Rows from block 3 of a small sound classifier, named by matrix and row number. Rows with one number within an expert belong to one neuron, the router's apart. Each number is 128 + 32 x the weight over its row's rms, rounded and kept within 0 to 255. All counts start at 0. Numbers have three digits each.
After each expert's rows are labels from the 100 clips, of 14976, where the router gives the expert most weight on average: "responds to" is what is common among them. Only what is clearly more common there than usual is listed. The data: simulated sounds of rotating machines with and without faults.
# router: slot weights (model.blocks.3.mlp.router.weight, 16x256, trained with AdamW), inputs 64-127
# gate: expert gate (model.blocks.3.mlp.gate, 8x512x256), inputs 64-127
# up: expert up (model.blocks.3.mlp.up, 8x512x256), inputs 64-127
# down: expert down (model.blocks.3.mlp.down, 8x256x512, transposed), outputs 64-127

# expert 4
router.8:078110129068116126097164070116123131142166150172153095153104076173176118095114124134153146076105106134148123099130078175098119126126152109128135152161131042084148148157110144110143101142158136
router.9:065106081063094138147146104150113097127140148203104144150130143140145105106116104161162082080117136137145163186179097124091107133141118086105111148152117099126130169083102148096138096081104172
gate.0:147109124225117184104116168111150112106142121180148139173188136090156121153119083076152136176123118119138102130151190146083166115100093111146143132051121100128167146138083110130114182152150155
up.0:136107113087132129138141099153089120155142134038140115109094089136109136137133178147074123112127167158116139150081096082157155133137157121126114086212139162095106149130111117101156061115160139
down.0:118146129177100123110121126129093137065169156102163147113120063137097151130197086134107111166087157165107183142104094131116142113076081109059125118050140213145217117161089142191136150089147114
gate.1:151129131120134142119138156166099137106106107169130129112165114108141125124180150135157101190104142146141141028095119132105094122109072114060182059139187132088056075153168098131148137100156128
up.1:109108103086084122141112113125151148101168151113097132179148142083111123149092117088121165053146103121052083163162091108133106125152147112182041181140070133159177172099105110130112182150120126
down.1:152149134150100168066088128162121099052088085161141131162043121143107119149094131099112183194135139085167160081124120135089080132154148169107143088167138124076136148131142098119091086083176121
gate.2:163123078120137097177121090125153144087182127128151114152150198108164069134132103175149137120108152077093090158175129102154161114099102115089197051129067073172109085107080101153134094130109070
up.2:102179130107143073099142124144064104117060134072141158109112145108154117127109162101133104155095162180141131092171162175170160069073150158092158096144123163103144108115108150100164105130135128
down.2:114088117216090174105084152127160134114128110122145129109168081144128128149179112143101136080177082153127110134150083116193130153110100141126088086116142080147135206087114111119154056093134107
responds to: conveyor

# expert 5
router.10:112119118162165160138134144112067131121156176174118117093158079081163117154135119153152146172115114126146136128131114168086135102088087070094096158096167139093143141095150129155167088153159134
router.11:134115133139077146147170138120147082120119138136109099124131188173124179128069119112141156116181096104163116219145166118111150159175107102156070121168113152135193161130133137136097114126126132
gate.0:077129068086137092121126132146124103114105157121145104149099149145083113131110165094161143100120168124113132106139067136137164160099137137171145110080133107106094199165165137143112122089164107
up.0:127152100097135087189140146125141121073106178156103164094072121160112155113148101076148203129096160203140121105071079117180097102083132148124142077127163125142136160139105128144161138148161141
down.0:131137177162075087135141103139130098138166123145147121163167104068113134181129081121107120144115135091082091142169180097145113118154134120172144135160152159158127137170109094097114106138194170
gate.1:106109091159099134144144115103151088172125142215157120171118147095056128104121128140133166147150134097131091083155072139153058145156105153123142212073104138112111113103122104101172133144071141
up.1:130117105157111103092132057104136131142109089214167153165151138177107112122130116184153156071149165135133120121145083115092109113110139098074121201186089172109095066106179114143125132153115082
down.1:094132125101071139184096129136143113143101119125124173084124113139149080043127106121155123104107162179156118160162106179077138157157164092101101111104154087072114161127101182100171115135059168
gate.2:161132061113059050134095137122132108145135084130099129174079148109151206112135088096092068036138168146122091172114174123145147110071165189115097132160155135160135148129101128126137125132134171
up.2:108169128148109102176117145156112086090160116161151120149165127081140110100171110109162135080148129166128130068108157034144079086120105172102128119140159136101126108152135144115138145103162140
down.2:152139098158109134128117175146143125167154149131115144103105109099128057142174173034130152076098125173114148157110135087119130169115171089108108154149096121128130094107169176088125127138136100
responds to: turbine

# expert 6
router.12:048116103027168143096136158141124137107139141171082155119100112132099120133137127196100137118144136182187144174129141075094160107089130057086101188189082110112136097068060169123134155153080168
router.13:106154074101146116155091097086088132139131147100089119070070151121101146120129152134124127115137089133123140164124119141127148130093086119128120106119104074108107151111088122181174131088108106
gate.0:143157082089119104089138062077071147108138090111133098117160117163203123135062127159170073108144098118163189180167136130119142058159083121135186105107114167123147094134114066125137093165105099
up.0:122137168147173117142144102081112149110081086151187106170114114153150099130161121124138112087138144141123140091107079150104111103079144145119173169059096131080114093155134113124134065119077109
down.0:119145059115171143137153142116166075140173134115150124167123137157152096087136113150129148099099128157148093129205151118137082160122106127041119168155082168098116115210103119107142128193121143
gate.1:132124144129161132195188163190121151093116098161174126152107027168128143133164113120136054131097137128133104131127131172125152127161120113079080098135143163090133097082178100147119133073119154
up.1:133103152177146139165169134154194112126129201168176134105154115158195122112123099081093072131109126143132155114164094121140120184143138173069145125152123090126061105151117095135059137089079152
down.1:171130106105104162098066121108116080103172132175147160158162091073102153096116124134172114160081114126160152123113207070163175095145081108158088142129113148157128084159118128070138098160125084
gate.2:117151086154118168117091171089142133103141130130162170192114218066120152140143112095127109181131094130103102153137149142088129108108180129164172120178129060203115069135129206142139149149138133
up.2:150139095109160211115088080106089106111147137123090072106124078158122093128101190140110130110106151075164192184176121111153119158168131133111155106150120128116117146118182090161083094111128111
down.2:112116104155133110148100070127158151137099141104152170206147133162126098140181103114138149149179147151163095122107098130121200056094135144109139112057191164170139137093123138146097194091142151
responds to: gearbox; speed change: steady

# expert 0
router.0:125091096097101153091123096138071087069094121140086162136100070136182122146129106140101138167065130100143136147217159134128126118127172169102171098126182118143105136092182106160112149129143175
router.1:156152110086093112152085129152132089105107113147124152100120121054174183111141132088136141061089115124176167183118078171140121098166138108125170166126146116111131091107135155126151184186145087
gate.0:096126101137132142157115103163119147176106072147100144110143115125137123151134081122121149127159074128121180177153082170120137140093134074091115182112157106155166135045169114124220127122148139
up.0:124117158098083156131108128176159097044146105141163124160146089146079142136153119144143099138130141162093125173143104181126087177144180136099103094154142141106086103094090114144135133150135093
down.0:103167142112138153134179107139086100129166097150133155124139094108175160119095133129126140137068098121129112167190137105119157139108092139136135162096130148097151192137154087126079126121092136
gate.1:161134083192097154188104131088118112112135101104142151158110065166146067160120068125118147192110070127157165116090178113087162062092070185153114188154101146115131100109095167156135130152064110
up.1:124067162102120133120161131160111135144152113085132121172125201207117182134149107082142201097158172147109105137147146112145107136114147137151101144143078105094110156164116117104097155140102094
down.1:141156111116119134117113118147137143157137129177175154119106116131161122155102101125116109190136133143170122095154121181185148062171082124116161130089180189089113131080125151107136163110140147
gate.2:146103084152083169094064141115142166128127149134158098139125084096141176124126118161100061118174160148093091119133160144114142187119091180137110149150169160155102156132136113132095151109083103
up.2:121095206184150095075155112195120137126115101172140109104160124111105124112086121149097164093152075180120093097109118091108155123161214168050144091089188110142107062101137102135119138125154157
down.2:149100116201117184111150150077177098096158111099131139196163083131109126154184138172145069120117174119089201163117106109174155184123088036126111079152137128163108181175123094092124075159171106
responds to: compressor

# expert 7
router.14:093120157169105099078106117094160125083129160101191068145104125105170170141080162168172144161161093097139164096116156090055122135105126030130162131056109158121128116096050183106108149144088136
router.15:117085071085085128139138136105118141109150162137155096158113177116113107196089104177136176141148203139164133150151153150100093168159111112101120153090100178151159140123137083072142110136077112
gate.0:093125126105095113145130143167127084142110122163052135132139147118146115093080133073105116151137079141130142062099107152146139129134122089151103115205120128100144169073124145162115092113153178
up.0:185159169142165140144124128066164165103138127091205118140108088161107146158158139152136134070121157126138078170141152111105135126124165153106161125041168118115127086170125097118128175144138090
down.0:094122160180170148122139135085064095071092120168210132109141124095146146161102132151118110190094108104106151109136090131107148121130119144102179155020178137166105076101186153139168196131124115
gate.1:141132167163139104139163118164131156140058122123129125137101143139074130130154136097112090128096119105145130136122170177123134108116151075194086180181169099102142057142079155167102097059106065
up.1:111148142143131201136087057153138138146116163115119124114126110112150120139113152152109078098098149143102153124142113115173163160095105156165126098094098166086169156123116101162092198181205139
down.1:134122165115145105142134166113087181115126111169139169146126107078123143180129139125129162142164133114091106144140127104129177123107099169144132167090155154123135140128164127189146152097122105
gate.2:153136173125120109154142181159154107110101091098135131138089104157154114171140118132118144145114158056122095116115069134075143131131118090145110109138144124132093149065094146182077142176076190
up.2:144105164103091094143161152109138190140120147150181094140138133138177077149131082119116113104141175097106143197163119159154094121070120120154110195137138168115124170168150124129090171120117184
down.2:118138155068127116136105126116096119148170137181117110109114165126174141133099139121095098085177122133146127093159116150074097138151120168101105084174167080096119149156112146110150090084137123
responds to: gearbox

# expert 1
router.2:128157118161102056120160123122090088079131116142159166131165131157168115141166156184099134128064132113134073145133119118116125075131138147101117136059134165139188155098094140104165136117160160
router.3:077122144084181105126150125091118119152100118135126085081084109148164148119117091197153124164077170143214164164118152143067186136129100087133183151122090135092115103121090136121169136184128149
gate.0:135082152157098141069162081123089117156154161151116124082184077155093145129094163144144123129103110091120125164158079121168140127159110132097091092067097113105107108152109082133115132187121117
up.0:146130094124118170093073184131146194092140110113161176102119159059091129138034083162093125078161132140142140111077137134096135176085146130175132141156214142218124166087148093076122157177123128
down.0:089095209143094125127161125117124087153127156126142115129113135154095109083136154148106112113108104206146077121172022160149170174114135147116118146089076078116168135119141130204128083159092138
gate.1:126148176154138097156135094121162116178113146180196109105165100105204119079134083117087151102147135115157091089199138143130116153114116114097149088154114238122118087149111153143117116106159126
up.1:134080130193188139091130100138172103163130158088183135164148140117100103156152127171111079179125107090116123137176098140052152108095137080194091107114123140101139160110181106165119146135085122
down.1:134105134139092116099129089144146104178153100132134143129128155144136084128073120105116143110149123126131126070150076116132139172128136151095191153085104149122132103125109135109255107114147147
gate.2:099140154158123181051161148099091087123151139149068151104148113115141126103119152155185107124112096143102105191102169129107121137095126087108134142109156110109127098091099155083133113171134101
up.2:097117102116127115069149171100136143149082131068122134147123139101037131130098175101175129108135125166131120138121126163066143139091155119161149160119118072123167100102166158202111136178085113
down.2:156162124123157068125113157095124109155154149155171123173104136142167146132124150076114146101209151147162142114128123136130060125083097164135108168148096105046162160138127174099134143125120163
responds to: electric motor

# expert 3
router.6:106154128114076143142112090119123105111089112142083101069145138128156106079165061148112095129132154175088141160102107114068111143120094093158158150136114087118166115125133124131083143085123137
router.7:127155153131156119085045135128098121106157146192157147134129102109097145165108125152135113136121116131125115054167143145110100175061142191146119130094140153125142130119129063102113102124116104
gate.0:146140133088088128184098152102147156101107140126170130114137121065097104073135063120178156149101161161166117099170163102143135131141134091070109143159110128115153119169139098087122133129087153
up.0:052144130147136136077223146129111115124192145081113097191129161132169215157044132071078166105095099103142136108148063100083134151099169135140085133119169150092129104147129138150178116162122108
down.0:152184126056159124169137156107127167099131139087109112096078174083126137089126135178135150183180107166135157113161132091152173094096089089127096189150093167144168125171139067072092139104115107
gate.1:163102087117179149148122179122167161135118085115138154208092068095054125137142172150170169165129169062094124177132170147152145156092183131147123129132192125119108128091127100138152073080088121
up.1:109160175107080075176194062134120161131181173142137113073151108170125177177111102127127164097186119129139110130098111132127083088138109135120141125069083095174137137179118157143108147133199121
down.1:140140148170131127095113118126155162086123134133103165087112164074144137103115163118172165154106143175184090136177165156136107189180119147103112132127150145126097120081193124128168127130177095
gate.2:112122143104143121122120118142152136120124158155153145047035141146102098145107151127121099111131153132185095117103138150118105117059167086178162122146075147104086125209173144158112118122134126
up.2:146158165100154172069157171099160166139115126120186148123147108133113113108128150151135104070149117139136130170126162168092174099148104104134145191117132057118165180107056092091177095121160109
down.2:140108118143115136141126146123185088077128066134060077160204140145134146123129124116098102140087119119113094182069136182117120132147096134133190096088139075153091102105150123152142108109136140
responds to: fan; state: normal; text has "fault"

# expert 2
router.4:103102118039086125108118173157175129087094173162139139117044161139112138109111128145177120121108166128195157098129091130134126161076129111121073155146106129088089133145125143080133066184101121
router.5:107065115122131135168133146123141126147175125082138110178048090113084094149108154162143166143094117123147099158122173098140112126147094117127116110099098106175126167121125148129140170122109135
gate.0:133150120158106161102128148159152116136206119107121183109200078126120123160169097157107065059105153117142113107115108135153103173179114119120152152072126142133134170126120139138121092080116131
up.0:113127033083128139118128135131143131162161101077135151152124100147132145161159126095120073095106136071128119092187037089120116133160121137064126201105174131171149169158113124100092152091161176
down.0:138140170164070149115140132130117069131127067154116141133114116145118170122164165121142152106166149112153069152139145171087187109104132124100076070147120139119144123145166129146119118156124088
gate.1:092158143142170143129104089161126106080170180109146172070129057080140082048088126196119099155129103144079120172121135095124184165180129136122163152150191133077124108162161093161134121136175133
up.1:153181087112117080140165169137098115161148115144158081076144191092126087087125140130166139175161109129122153125115161158115072085161088169085131111123137166101096120157080140113160182124176120
down.1:105130103177134155122098139119126114173042155041090185099087097113121132115138196111150126096115117177156166183090130098137098118100180146189090146079096139132127103154146140135071195156161105
gate.2:129096186113091185154170165131093132125115091139188159132114155148154118168116058166185069091160161094067105098123127158089117106161124127104146184099162187131122180079204126137141121094151165
up.2:115086107102103104084147079148084138102126141106157101112087087113146088165168124100091158175086082070110150135153115128125096146127151089106116120140104161133093104105171118100129196137111196
down.2:101205115085100110179117094109112081093123113122069149109160119200137132112107115116139131131132179119144156131160148128135121104145115169135124149157154095103119180160126091174173071103118042
responds to: turbine; speed: fast; speed change: steady